Weights of a small image VQ-VAE: 2800 steps.
Rows from block 9 of the encoder, named by matrix and row number. Rows with one number belong to one attention dimension. Each number is 50 + 12 x the weight over the matrix's rms, rounded and kept within 0 to 99. All counts start at 0.
# v: attention query, key and value (stacked) (encoder.blocks.9.attn.qkv.weight, 576x192, the v third), inputs 0-95
# proj: attention output (encoder.blocks.9.attn.proj.weight, 192x192, transposed), outputs 0-95
v.139:68 42 30 26 53 46 13 50 50 54 58 72 59 35 61 53 49 48 46 77 62 50 64 71 57 50 63 29 49 39 47 49 48 36 39 31 63 55 49 49 51 54 45 67 68 41 58 32 66 44 48 44 44 37 40 41 50 54 27 51 27 65 75 63 60 36 53 79 62 55 51 24 38 44 56 37 38 43 49 49 42 61 54 51 60 43 46 47 37 57 45 42 47 50 48 57
proj.139:27 44 65 67 61 66 82 55 52 41 55 27 52 60 51 41 58 54 70 27 34 47 63 38 49 59 46 66 59 58 72 43 46 77 38 62 39 25 53 47 63 45 56 38 31 38 47 62 41 61 37 74 40 48 64 47 43 71 75 54 77 37 38 47 57 45 55 35 59 47 55 74 60 58 45 60 46 53 40 50 53 50 52 46 36 65 60 47 59 51 49 44 42 53 59 55
v.140:63 68 65 63 62 55 88 31 22 54 40 24 48 47 38 63 42 39 58 56 41 49 43 35 48 44 57 49 51 61 71 51 50 59 48 53 63 57 69 64 47 38 45 57 55 74 70 56 33 53 53 57 79 48 54 59 48 41 60 41 51 37 54 38 69 49 44 44 54 49 46 47 35 51 54 35 43 36 58 64 50 34 38 65 33 57 26 56 56 56 44 31 40 44 68 71
proj.140:46 47 34 38 37 48 28 72 71 36 41 53 56 55 63 30 42 59 52 60 40 46 31 65 51 57 34 51 54 44 39 60 47 39 60 26 31 45 34 47 50 70 67 43 51 31 34 58 68 61 66 62 26 54 50 49 61 48 31 57 46 59 50 34 25 41 51 61 32 35 57 42 50 23 42 72 63 67 63 53 44 63 53 53 63 46 64 46 49 56 54 64 62 55 57 41
v.141:53 44 65 50 65 88 53 62 66 59 60 42 52 44 55 59 44 54 49 71 57 43 48 45 22 55 40 58 57 51 52 41 63 45 56 49 55 64 59 18 68 62 66 42 50 67 49 86 38 54 42 70 63 58 34 72 47 52 55 46 65 67 54 49 48 73 51 93 30 70 49 47 70 51 42 43 50 39 55 52 48 53 60 17 44 38 55 46 43 75 25 51 44 57 44 44
proj.141:68 51 35 50 47 14 38 35 45 46 20 70 44 56 50 46 38 64 68 25 66 46 52 62 72 46 75 43 54 64 61 44 54 44 49 37 58 48 48 71 41 48 36 58 47 40 50 19 54 38 69 30 49 39 55 40 41 52 45 55 51 64 54 58 60 23 58 29 78 28 64 56 49 48 64 55 44 69 42 46 64 53 42 74 52 53 57 52 68 37 63 61 54 48 68 54
v.142:62 43 35 42 49 54 55 54 43 67 46 65 56 50 38 29 50 54 35 28 30 47 72 57 57 47 37 54 48 51 73 48 46 66 70 54 49 44 40 55 34 52 39 54 70 63 48 62 56 46 56 37 29 64 34 35 53 35 42 72 55 39 55 50 48 38 36 48 30 49 48 45 54 70 56 52 45 52 51 23 51 29 47 51 45 42 71 43 34 54 46 49 28 30 24 56
proj.142:39 65 62 57 50 52 46 28 40 47 69 42 60 39 57 78 52 40 59 64 74 52 33 46 33 51 61 48 55 53 28 45 59 43 35 63 38 63 68 46 65 67 67 54 33 69 53 56 40 48 31 46 46 48 64 61 51 56 69 18 43 68 52 51 45 61 59 56 82 46 64 46 55 27 47 50 39 29 36 66 54 62 57 61 76 67 40 45 77 38 35 41 82 57 64 39
v.143:61 75 55 54 35 66 55 63 46 56 52 38 53 31 55 64 45 42 38 61 43 50 63 22 57 68 48 52 56 31 68 50 45 66 44 78 49 67 64 41 44 37 74 59 67 27 45 79 41 54 55 61 47 31 46 53 55 39 68 38 48 74 61 46 54 52 36 83 54 62 44 53 49 30 48 46 53 41 63 59 49 56 64 36 53 59 57 53 61 58 48 51 51 61 41 37
proj.143:49 38 60 41 59 26 35 55 64 45 38 50 37 64 50 37 50 40 49 46 69 53 47 55 40 36 63 43 41 69 50 46 69 33 61 33 65 37 26 42 60 68 27 47 52 67 58 30 54 48 62 42 55 69 44 43 32 41 36 54 70 42 50 35 53 31 57 27 58 53 37 45 49 72 52 36 46 58 52 40 33 54 46 50 46 48 53 45 54 58 46 65 57 58 61 53
v.144:52 63 37 55 60 61 06 75 59 47 45 61 44 54 37 65 65 53 41 92 53 42 55 35 56 32 48 48 43 68 52 42 58 59 38 64 57 69 40 42 48 64 63 32 61 48 67 60 42 58 50 70 70 46 33 58 65 56 38 55 45 27 69 39 41 38 57 64 25 67 54 47 50 61 64 54 35 51 56 44 45 66 40 46 42 47 62 25 47 56 46 34 54 70 70 58
proj.144:34 36 51 37 47 51 89 33 27 58 53 35 43 62 71 47 48 60 56 19 38 68 46 65 38 57 49 48 56 52 51 60 46 53 46 42 35 36 87 54 55 47 30 49 50 38 51 50 62 30 41 39 35 53 62 47 24 57 53 53 43 55 42 67 52 51 52 44 79 35 38 50 54 40 49 62 34 48 40 63 61 54 65 51 62 62 44 67 57 27 52 58 46 29 40 54
v.145:51 57 52 36 49 58 34 52 45 20 34 60 58 51 65 44 46 40 47 41 67 38 38 31 46 59 63 62 52 65 63 69 51 47 43 69 77 61 56 53 38 37 73 40 52 53 79 50 24 45 39 40 40 48 35 48 64 35 61 32 69 54 56 57 38 65 42 77 38 53 65 38 56 38 42 65 64 76 44 54 31 51 56 43 64 62 59 48 34 31 57 49 59 51 52 49
proj.145:49 31 45 61 37 37 53 50 55 90 55 32 43 34 41 42 37 64 61 36 41 57 61 62 46 51 59 47 54 51 47 35 52 58 53 32 56 46 39 35 77 59 42 49 52 42 32 36 80 65 70 64 66 40 71 49 35 47 32 46 50 41 42 75 62 43 55 27 73 42 53 57 45 65 72 39 38 21 80 37 54 53 42 56 34 32 47 41 70 50 43 48 38 41 52 67
v.146:34 58 62 35 42 42 65 60 69 47 52 55 37 54 62 35 46 63 69 52 50 44 48 55 41 57 37 53 37 38 54 59 49 66 62 34 47 29 60 46 27 41 37 49 44 58 48 53 79 40 50 62 34 52 60 50 32 45 60 51 38 33 48 55 42 49 44 25 85 45 36 53 48 18 51 58 66 51 62 58 64 35 49 38 31 48 41 66 51 55 59 30 38 46 52 50
proj.146:71 45 45 59 64 47 23 40 26 29 38 47 51 41 29 74 46 36 42 59 46 50 65 44 53 52 44 48 52 63 44 50 47 42 53 48 58 67 40 39 65 58 68 64 55 40 49 47 38 59 38 42 48 55 36 50 57 67 54 39 53 56 47 45 46 56 43 56 20 55 49 37 59 71 48 39 43 59 36 36 60 52 32 53 74 56 51 44 45 53 37 56 63 54 48 58
v.147:16 42 46 43 56 47 55 66 37 50 36 49 64 45 27 32 36 62 50 38 52 29 53 37 35 54 50 44 44 30 46 55 60 43 49 32 65 27 55 60 42 60 39 53 50 61 63 67 37 49 58 32 35 29 46 75 35 57 53 49 45 40 67 28 60 39 55 25 66 44 29 36 62 44 55 51 49 37 58 72 38 46 62 38 52 37 56 60 75 56 46 51 50 57 60 46
proj.147:80 53 55 53 39 49 28 44 56 49 58 42 58 47 53 54 65 51 70 62 42 55 51 56 58 54 23 48 54 59 54 54 28 39 54 64 44 63 38 42 57 53 60 42 59 26 38 36 58 64 41 57 58 52 47 46 64 44 52 56 46 74 26 43 45 65 53 51 42 34 55 68 36 66 31 52 45 76 55 45 71 46 25 78 44 76 53 18 10 42 47 40 61 52 46 47
v.148:18 35 49 48 21 51 24 97 32 72 47 26 68 45 56 57 35 50 35 25 09 36 40 62 83 62 38 55 36 31 51 26 40 35 52 39 60 65 29 68 40 77 77 63 46 63 68 40 52 43 75 53 56 36 52 24 64 64 62 61 48 52 63 48 45 40 51 68 14 44 46 65 44 55 43 58 53 42 59 65 65 23 16 36 46 22 39 58 47 56 62 58 61 55 64 38
proj.148:73 76 58 65 65 42 62 11 65 36 57 95 55 43 44 30 49 69 62 54 84 52 46 44 25 42 66 33 52 66 48 61 52 62 45 63 38 35 60 25 46 37 37 21 46 44 40 62 56 45 47 61 45 52 57 67 33 34 37 28 62 86 29 43 65 54 49 57 81 68 52 40 58 59 76 52 41 62 31 34 50 70 78 57 62 63 39 59 53 60 38 56 53 37 38 56
v.149:38 47 51 58 25 41 61 56 63 52 59 33 54 51 70 68 54 48 44 31 40 68 40 66 69 59 30 57 67 38 58 37 36 50 43 55 63 44 74 51 54 62 38 50 67 31 46 51 59 61 51 57 35 38 60 46 38 34 52 56 40 56 43 46 64 34 54 45 63 38 57 54 52 53 42 56 48 54 64 43 42 45 38 57 43 52 56 53 47 49 48 64 47 46 42 35
proj.149:66 56 60 31 88 50 35 30 36 62 41 68 57 45 30 27 51 43 45 67 60 35 47 49 29 50 60 47 38 73 39 46 64 58 53 46 52 65 32 39 63 50 57 61 29 89 47 66 46 55 47 43 49 55 44 60 47 52 45 45 50 38 44 43 40 55 31 53 31 67 48 46 46 47 75 39 49 42 27 70 55 55 57 30 60 58 38 49 58 52 44 51 44 46 48 55
v.150:64 52 45 52 71 46 24 55 38 50 52 59 56 37 41 61 72 50 66 34 72 46 51 40 64 56 40 49 57 52 45 58 55 31 57 93 31 76 38 51 27 58 39 38 70 83 59 54 45 60 54 46 67 53 49 60 45 41 51 32 54 30 73 50 52 33 57 47 25 39 45 43 61 43 44 56 33 44 64 51 55 52 31 56 75 29 65 56 65 38 39 49 35 80 46 44
proj.150:23 35 64 29 25 47 67 35 62 56 41 40 65 51 68 53 39 58 28 45 53 42 84 50 35 52 55 52 37 42 45 45 57 67 34 19 57 30 68 38 51 46 60 55 47 19 49 39 56 52 44 33 31 47 56 61 36 59 50 54 36 61 13 42 46 71 55 52 78 37 56 56 58 80 48 48 36 43 26 38 64 61 71 40 37 64 41 64 29 69 72 57 35 29 62 59
v.151:45 50 49 39 57 37 56 44 79 69 30 64 62 48 32 36 54 60 63 51 40 43 60 70 54 54 35 41 46 53 47 42 23 75 52 42 39 46 52 52 51 31 46 53 27 60 62 52 46 44 46 30 30 32 23 36 30 39 38 55 52 38 56 44 38 69 44 46 67 49 57 52 46 76 46 27 44 34 28 61 58 66 59 72 61 46 54 56 35 63 37 50 51 30 49 43
proj.151:57 38 54 67 37 64 42 54 18 41 58 24 49 44 69 49 49 29 61 59 51 44 50 14 49 43 81 52 78 44 50 51 72 26 53 68 39 47 45 46 49 68 44 37 72 22 37 57 52 48 56 51 55 56 63 50 63 63 73 50 59 61 58 29 64 44 55 61 38 51 39 41 41 17 45 72 49 69 60 38 55 35 52 46 46 42 45 40 59 47 46 45 76 70 42 50
v.152:41 49 44 53 34 72 43 40 68 35 44 49 41 45 41 29 54 48 56 65 55 69 34 51 36 42 55 59 64 63 29 48 56 63 64 53 78 59 48 27 34 57 68 31 58 62 33 49 36 48 44 53 63 42 53 68 38 67 52 45 84 65 43 54 54 50 51 84 43 81 49 59 63 49 44 57 53 49 49 70 52 59 64 34 52 66 22 44 65 69 76 41 53 33 48 37
proj.152:69 47 53 44 71 33 59 66 36 49 69 76 58 45 52 68 50 55 57 30 57 34 58 43 58 63 61 34 46 30 77 37 50 55 34 32 51 60 41 70 77 39 44 70 37 33 59 48 55 46 57 77 52 50 36 37 60 61 57 40 52 54 60 69 44 49 48 42 64 21 60 60 61 60 57 20 67 52 59 38 50 37 41 65 45 29 65 51 54 26 27 80 67 63 47 47
v.153:37 47 49 52 52 33 54 69 57 22 53 40 32 56 48 46 51 69 64 46 45 36 48 40 60 40 51 71 63 60 57 56 61 63 35 62 77 18 69 40 61 39 74 47 66 17 46 60 52 37 25 64 51 27 73 38 32 57 56 32 37 57 56 38 39 71 36 57 35 60 44 48 70 36 75 44 85 52 38 61 48 63 57 29 36 67 58 28 26 52 50 54 40 65 62 35
proj.153:53 38 48 46 46 57 52 37 43 79 33 41 47 57 29 35 35 46 46 55 56 61 49 38 36 58 54 41 35 35 41 37 37 64 66 52 38 79 25 50 40 50 14 58 63 55 59 37 47 78 79 31 57 70 29 56 65 33 64 60 56 36 25 53 48 32 48 33 44 25 40 57 34 62 39 45 40 50 69 54 56 54 35 60 54 57 53 32 55 48 36 37 59 35 50 65
v.154:51 45 65 74 68 40 45 45 58 58 53 50 53 38 65 37 55 57 59 62 26 20 56 54 42 53 41 60 69 56 34 53 54 35 40 40 47 37 55 39 55 55 76 57 23 51 41 56 60 64 51 51 71 45 35 76 56 57 56 47 62 43 47 54 58 48 43 47 45 43 73 61 44 72 54 48 67 41 62 54 60 19 58 59 51 37 63 46 43 60 52 50 47 37 51 46
proj.154:59 45 38 29 22 57 52 26 43 39 27 64 44 60 42 57 37 45 50 36 66 73 56 52 53 40 68 68 37 51 67 34 35 58 58 57 38 51 41 44 26 45 22 22 71 45 43 42 46 39 46 35 33 45 83 40 39 39 44 42 30 66 40 51 35 44 48 47 44 27 50 58 53 36 44 54 22 67 35 55 51 65 44 48 48 53 39 36 42 53 44 34 56 69 54 58
v.155:50 64 32 55 33 49 10 56 55 58 67 59 42 49 57 54 65 50 52 33 46 40 46 63 47 49 49 50 39 50 37 30 69 42 46 29 33 39 38 32 76 60 16 64 49 25 42 46 50 65 52 56 55 36 55 53 57 64 58 66 44 43 53 30 39 43 46 29 73 47 45 29 44 64 54 52 75 59 30 41 48 48 50 35 47 77 38 36 61 52 27 51 43 65 52 47
proj.155:46 43 60 50 54 59 79 60 53 50 33 40 42 50 36 50 55 41 46 83 48 60 53 39 75 52 48 51 51 51 65 72 07 50 51 65 62 54 60 52 10 36 63 43 37 57 70 57 52 42 45 55 43 63 27 43 38 63 55 25 56 54 44 36 65 68 52 54 25 56 40 68 55 51 42 50 10 43 41 68 51 53 50 54 39 24 62 46 29 47 67 52 45 11 39 67
v.156:44 40 49 41 69 48 50 59 62 24 53 44 55 58 51 48 38 40 31 57 35 61 38 60 56 61 60 65 49 47 55 49 51 56 57 26 41 27 81 48 41 63 56 53 63 36 75 36 57 53 61 70 61 53 67 48 54 67 48 59 45 40 55 43 49 38 51 42 28 60 43 59 49 48 58 52 52 57 61 38 35 61 39 72 52 29 51 43 30 31 62 33 48 26 54 65
proj.156:40 72 50 54 42 46 54 35 36 72 52 59 49 56 47 57 59 71 59 44 43 38 47 46 60 40 42 40 37 53 36 58 49 41 37 68 49 51 39 57 51 51 53 40 31 63 38 69 49 49 48 40 39 59 27 60 55 48 47 36 54 53 44 36 69 62 48 60 60 48 46 54 49 50 34 48 57 41 41 65 75 39 71 23 50 69 48 62 64 64 41 55 48 52 46 28
v.157:65 37 53 37 48 51 78 44 49 50 51 61 38 51 53 45 66 41 60 50 55 48 58 62 34 41 47 49 58 54 44 41 43 52 43 54 57 64 46 46 57 54 55 57 23 55 35 48 53 41 63 34 48 41 25 44 52 60 59 70 32 53 37 49 47 44 51 56 70 52 29 53 43 53 58 42 41 53 43 42 43 44 67 78 64 44 48 46 46 37 42 38 64 54 64 47
proj.157:37 58 43 55 56 53 32 74 35 53 34 46 51 48 51 57 41 59 28 46 46 60 38 46 58 65 44 59 45 46 52 72 55 44 55 48 58 36 65 63 48 47 51 24 77 57 59 47 45 57 28 71 66 53 62 59 44 27 41 49 58 44 65 48 61 60 55 45 35 49 68 60 54 50 41 54 70 45 59 64 38 56 34 18 50 56 57 42 39 54 61 55 27 58 34 57
v.158:41 13 43 50 73 34 43 76 17 63 36 64 49 55 43 40 37 52 45 36 55 60 38 66 52 36 71 52 30 40 36 55 42 59 52 29 49 41 54 57 63 68 52 37 55 47 71 38 69 37 35 58 61 63 55 34 44 38 39 57 31 46 49 69 55 58 51 39 68 43 44 45 41 55 62 51 62 44 41 34 48 50 42 55 44 70 36 43 46 45 73 51 52 32 47 72
proj.158:51 87 58 61 48 64 63 47 68 35 77 35 50 60 47 57 53 47 42 51 47 45 50 51 57 61 29 57 72 57 54 50 43 55 25 82 64 57 47 49 51 46 56 51 21 48 25 53 53 60 52 37 38 50 65 70 76 52 50 58 55 57 49 62 36 45 48 49 51 65 65 56 53 37 54 54 65 33 70 58 53 38 40 41 59 36 63 56 63 46 41 45 59 55 42 36
v.159:30 42 46 67 51 45 31 57 21 51 71 78 54 55 42 59 26 42 50 58 43 56 75 28 30 40 31 53 52 63 41 79 54 59 46 24 21 30 59 45 55 38 36 48 61 50 46 47 54 51 43 58 52 62 74 32 56 52 48 39 74 71 51 53 64 66 58 57 44 42 53 42 61 54 35 49 60 55 37 21 51 33 54 45 33 79 46 35 59 39 68 55 34 62 31 37
proj.159:65 49 47 48 35 61 69 50 95 46 54 34 34 45 58 55 55 58 55 28 57 49 29 71 70 63 69 67 50 35 62 39 42 39 51 62 60 61 38 68 44 65 62 59 27 34 52 45 36 55 62 52 58 39 42 66 55 62 59 38 24 55 55 50 24 47 47 34 40 44 50 58 43 57 37 51 56 27 66 68 51 58 38 58 51 22 58 46 54 49 37 46 56 29 54 63
v.160:63 54 65 55 52 63 47 45 65 54 49 50 48 44 39 42 41 61 63 39 24 38 44 55 45 55 59 53 49 56 29 46 49 51 42 73 55 55 55 61 69 32 33 50 59 65 46 51 66 29 38 45 37 56 64 48 36 35 39 35 50 57 48 50 52 46 33 26 53 51 52 41 49 55 44 65 52 44 40 38 37 67 51 51 62 57 36 43 72 44 69 64 54 50 51 76
proj.160:30 33 42 61 42 51 53 45 34 59 40 43 40 59 61 60 53 34 37 54 55 74 66 48 43 50 48 42 61 46 65 48 66 40 66 27 44 40 43 37 38 63 57 62 46 46 43 71 42 67 50 49 59 57 57 63 56 55 76 66 56 30 37 61 46 54 57 68 49 41 51 54 61 47 57 37 47 65 63 73 42 40 46 51 30 44 71 61 53 48 41 58 45 60 44 25
v.161:59 41 54 36 50 50 36 55 32 40 30 53 49 48 68 62 47 54 35 55 80 39 80 81 65 49 40 52 41 52 45 48 71 40 22 44 45 51 80 48 49 71 36 51 44 25 28 57 56 29 49 56 21 28 35 72 43 64 51 57 38 56 44 69 48 60 59 55 56 46 46 61 44 74 37 51 47 14 67 21 41 38 55 50 45 51 59 53 48 67 62 33 36 67 38 27
proj.161:40 57 40 54 68 49 50 56 70 28 57 37 64 57 36 28 56 56 56 52 41 50 40 30 28 53 52 64 57 65 58 57 48 55 71 51 41 45 35 55 65 33 65 63 44 64 66 42 26 52 41 38 52 52 58 33 76 26 52 57 67 31 73 29 34 38 37 38 39 54 60 59 73 45 57 54 30 58 54 71 64 65 44 35 50 38 62 21 40 34 31 53 56 40 37 61
v.162:56 47 33 61 66 60 32 46 13 49 56 49 54 50 57 55 68 53 72 54 52 79 51 42 41 43 71 42 41 56 56 52 59 74 11 59 40 47 53 57 49 46 50 38 41 52 53 42 47 68 17 62 59 80 47 71 18 71 64 54 43 63 48 63 58 61 45 22 40 61 48 54 39 49 41 68 52 53 53 71 42 48 56 71 57 45 44 41 40 67 35 41 41 24 35 56
proj.162:25 54 70 40 52 28 44 67 80 46 38 50 34 50 36 33 43 51 27 47 43 40 73 43 53 54 39 35 62 56 64 32 50 38 61 35 56 48 47 60 49 64 52 50 58 39 40 59 53 45 55 36 53 26 33 35 71 60 51 43 50 45 42 40 47 44 66 58 42 29 59 49 62 64 44 45 46 21 37 45 57 70 52 35 37 71 57 67 47 31 53 53 53 77 45 48
v.163:60 30 40 56 41 61 71 57 75 18 52 53 53 63 36 53 52 47 48 54 50 56 51 80 45 36 58 37 34 42 34 40 64 56 43 55 59 52 45 50 47 60 61 33 52 31 47 56 47 47 46 47 77 47 29 54 25 34 54 44 48 42 58 45 42 54 34 21 48 31 34 50 60 54 49 45 50 43 53 43 49 75 32 48 42 46 64 40 55 52 45 51 56 52 63 68
proj.163:43 70 47 62 64 49 50 44 29 64 41 41 34 46 69 61 53 54 43 62 57 39 60 34 52 53 46 49 58 52 84 59 60 37 43 39 55 42 55 51 40 49 57 48 34 57 49 37 58 52 33 61 29 47 62 34 67 74 45 41 43 66 45 39 65 57 46 71 42 59 68 61 56 45 61 56 27 56 41 50 42 20 47 43 54 52 46 58 41 46 56 39 63 45 52 40
v.164:83 59 75 50 49 51 28 56 72 45 56 41 45 60 54 47 48 54 50 09 23 58 47 69 45 48 46 37 44 44 77 64 26 54 46 43 71 76 36 41 57 44 27 54 61 49 39 74 74 62 64 51 74 35 48 41 53 27 56 48 60 51 31 39 45 48 57 53 43 52 59 48 59 32 26 54 71 25 40 36 44 44 52 60 60 59 34 45 50 65 25 67 36 52 58 39
proj.164:27 53 31 50 57 55 68 54 35 40 56 64 54 58 44 49 52 45 51 83 69 40 59 46 39 54 59 45 50 32 21 46 59 34 65 66 37 35 54 65 59 61 69 58 42 42 60 47 34 44 45 46 47 52 53 86 47 68 52 49 50 44 56 65 51 42 37 36 44 48 52 66 40 66 60 71 13 68 47 51 56 53 51 32 46 39 58 51 58 46 67 61 60 43 50 63
v.165:09 71 56 57 79 57 64 53 25 38 65 49 63 61 37 59 45 42 62 40 56 38 57 47 27 51 58 51 55 61 56 50 54 61 48 56 47 41 64 32 56 48 41 41 61 38 51 36 41 42 67 48 28 61 44 15 40 30 46 42 38 46 66 58 65 20 44 60 74 49 27 47 48 62 42 50 48 79 23 53 60 32 44 50 40 71 54 62 70 70 35 50 33 51 55 64
proj.165:65 40 48 37 34 40 36 61 80 70 51 45 47 52 71 61 48 42 46 41 34 59 46 42 73 42 49 41 55 51 66 50 36 55 26 38 50 59 48 58 51 41 43 54 40 58 32 75 62 47 28 63 66 43 40 86 64 61 55 59 47 58 33 63 26 60 50 42 45 48 67 36 47 46 51 50 40 23 66 59 55 55 42 55 34 30 52 38 38 35 54 58 52 39 47 31
v.166:51 52 34 36 80 58 53 56 43 51 63 59 68 57 34 56 48 36 44 51 52 49 52 39 53 77 45 58 41 59 41 44 62 51 52 59 63 37 82 33 55 68 30 67 55 53 28 46 54 55 43 42 46 34 59 51 39 41 43 43 47 43 55 48 53 65 40 29 53 40 42 33 45 50 53 37 34 28 66 54 55 65 43 59 30 42 67 53 40 68 61 59 49 69 39 49
proj.166:45 59 64 57 22 50 44 36 53 56 44 39 54 49 71 32 38 73 56 46 31 48 50 75 55 38 55 32 54 47 57 57 60 47 43 59 36 49 34 47 63 40 57 41 37 32 65 63 37 35 60 69 52 58 54 45 65 52 53 67 60 74 52 42 58 48 56 70 63 62 61 58 54 60 29 66 57 47 43 50 50 47 57 32 52 42 55 53 70 32 42 35 49 37 48 30
v.167:43 41 72 43 80 44 39 33 59 55 61 47 42 42 73 70 65 68 36 37 50 54 47 71 46 34 43 58 68 65 62 44 38 45 46 59 50 37 60 46 64 28 47 33 37 53 28 20 57 49 44 48 47 23 70 60 47 37 42 45 47 44 61 34 45 69 35 64 78 37 42 42 47 95 42 82 22 51 40 72 55 39 43 38 53 63 48 31 82 59 41 60 50 63 65 66
proj.167:58 66 35 64 27 57 67 67 52 51 38 45 39 57 44 41 52 35 65 49 49 59 59 37 50 76 46 56 34 49 50 56 46 58 53 49 50 73 64 70 58 68 46 89 55 53 53 79 52 42 25 54 34 64 55 47 52 63 78 60 48 66 44 48 42 54 51 28 21 56 58 52 63 26 54 28 56 59 38 39 46 63 31 39 54 43 43 69 57 40 54 41 31 32 38 39
v.168:67 42 46 25 33 51 41 37 47 59 56 51 38 69 45 63 51 70 68 59 45 56 46 62 66 40 69 55 43 81 53 39 37 44 50 75 54 35 27 45 61 47 82 26 66 42 64 56 48 68 54 71 69 45 32 29 52 46 45 47 60 58 65 47 43 52 60 37 49 51 49 56 49 54 68 46 70 78 53 41 58 53 64 50 57 75 54 59 38 53 36 50 57 25 62 66
proj.168:11 50 56 71 45 62 59 80 59 63 46 56 63 47 45 52 50 22 36 48 41 43 30 39 58 37 35 47 60 41 49 54 72 42 58 23 61 46 69 44 62 51 51 65 35 61 28 46 52 46 47 48 39 61 43 56 60 62 57 65 32 52 32 62 65 47 45 63 54 44 38 40 46 44 45 53 53 17 47 58 63 52 23 50 43 06 61 52 56 46 75 26 52 61 42 45
v.169:49 35 30 67 45 35 33 43 58 60 64 42 47 45 62 55 56 53 62 62 58 49 47 44 46 43 59 47 50 59 57 39 48 62 54 31 41 56 48 35 56 44 65 43 54 32 40 64 33 59 50 47 64 33 50 28 48 49 45 53 69 61 46 41 52 60 52 31 35 49 29 54 60 71 41 23 74 54 46 85 48 65 39 44 70 19 32 33 38 45 79 50 66 39 49 50
proj.169:54 48 63 35 49 59 66 53 49 47 38 46 41 54 36 36 38 50 43 48 44 46 49 63 52 44 33 40 37 69 44 65 34 42 54 60 59 36 49 40 51 54 52 52 52 61 64 23 61 43 54 51 40 53 54 75 52 40 68 44 34 51 65 52 69 28 66 71 60 32 60 45 54 23 50 41 42 50 52 28 43 57 53 58 32 55 66 61 42 49 30 37 31 63 45 56
v.170:51 52 23 31 30 45 28 76 04 37 49 36 57 53 69 45 46 53 49 35 61 66 46 32 64 48 31 51 34 47 71 51 59 63 38 44 45 77 43 58 34 63 47 51 75 48 52 65 39 47 39 43 34 35 53 52 59 40 60 55 63 65 44 53 45 44 67 63 38 64 55 65 49 76 32 57 74 33 50 45 37 36 49 53 29 22 56 42 37 44 50 63 45 33 47 55
proj.170:46 47 68 61 51 48 55 25 87 44 48 55 49 36 34 63 47 55 63 54 61 45 68 55 37 65 64 38 69 59 29 38 31 45 55 58 44 39 46 44 64 45 61 61 51 39 53 44 43 67 58 31 41 46 56 51 49 55 52 57 60 50 70 33 47 45 34 32 43 46 52 56 45 29 57 35 24 75 59 45 72 73 49 47 77 64 48 59 53 48 51 43 74 63 59 70
v.171:41 62 36 69 20 33 43 50 35 60 61 18 56 55 55 56 32 53 59 71 53 52 44 35 39 35 42 57 58 26 59 36 55 64 38 37 57 41 47 74 70 47 43 30 37 77 64 68 55 54 55 63 57 33 37 52 48 73 60 56 37 72 40 29 70 83 47 49 64 50 51 43 57 42 52 45 42 68 39 55 55 63 43 52 61 59 53 56 66 55 71 48 46 38 40 65
proj.171:39 28 53 29 63 64 55 56 62 28 40 68 50 36 42 41 73 41 56 33 52 43 46 59 52 52 64 38 36 69 59 43 36 50 64 46 73 45 52 39 41 39 57 65 59 33 28 43 33 47 55 31 43 44 45 47 48 34 35 55 73 36 57 54 42 23 58 52 50 41 41 53 57 60 35 50 63 23 51 52 40 37 59 44 47 24 39 58 21 54 47 49 51 55 56 41
v.172:39 51 22 53 46 39 66 54 69 50 46 58 64 43 44 37 60 29 27 62 49 43 46 35 25 65 51 53 49 32 40 59 71 61 49 72 37 55 20 38 58 35 00 58 42 40 42 57 59 40 45 56 46 63 63 56 48 42 47 63 67 45 21 60 40 65 52 49 68 44 52 35 56 57 46 65 36 46 55 45 68 41 35 43 45 39 43 51 61 25 47 46 60 48 35 54
proj.172:74 55 59 35 61 49 37 40 44 58 28 45 41 29 76 48 42 64 64 24 32 61 53 64 44 46 42 29 50 58 69 44 42 59 64 41 59 55 65 58 55 48 74 52 51 63 56 53 45 56 68 36 68 29 41 40 58 43 39 38 65 66 77 41 55 62 41 42 44 56 48 54 67 41 48 31 52 58 54 56 28 51 72 60 62 70 54 56 73 69 69 58 56 52 64 45
v.173:76 51 58 67 40 55 65 57 65 59 60 44 53 28 61 35 50 53 43 51 28 66 40 47 54 57 25 56 44 38 37 54 49 52 32 33 69 48 55 46 46 40 56 39 18 76 55 58 59 51 44 53 49 59 53 40 54 58 46 61 40 40 64 43 39 52 47 68 37 54 44 36 62 43 51 44 40 46 52 76 49 57 54 56 77 26 44 20 58 58 60 61 45 21 72 29
proj.173:43 39 64 28 62 53 46 36 28 46 47 64 34 58 54 48 55 60 54 54 84 40 51 52 48 47 76 53 57 39 53 45 36 62 77 72 44 56 43 75 48 51 51 49 80 25 48 39 49 49 65 59 47 40 60 64 39 50 53 39 56 51 36 62 66 47 65 44 57 42 63 76 60 46 39 66 61 73 78 36 44 36 68 39 46 90 43 60 45 44 44 59 53 69 41 57
v.174:82 58 69 13 86 45 58 60 55 24 55 74 55 59 42 58 76 31 62 58 36 67 50 42 49 44 85 33 51 33 19 41 61 44 72 49 53 43 39 51 78 48 56 59 45 56 68 49 52 53 52 56 45 52 37 25 30 49 32 38 33 49 49 68 51 64 44 63 85 44 45 52 71 74 61 69 40 31 38 47 39 69 51 56 67 82 64 36 59 69 50 48 62 51 43 58
proj.174:18 39 24 66 33 74 45 66 33 79 45 42 42 49 52 56 50 37 19 36 56 45 47 52 64 51 32 54 51 54 71 60 44 33 09 44 43 59 51 53 54 47 63 51 46 53 35 71 39 43 49 38 61 57 47 78 76 52 64 63 36 52 30 56 74 54 49 37 39 44 63 44 37 30 49 59 59 53 47 61 50 30 46 29 38 38 47 43 53 39 69 33 33 50 51 24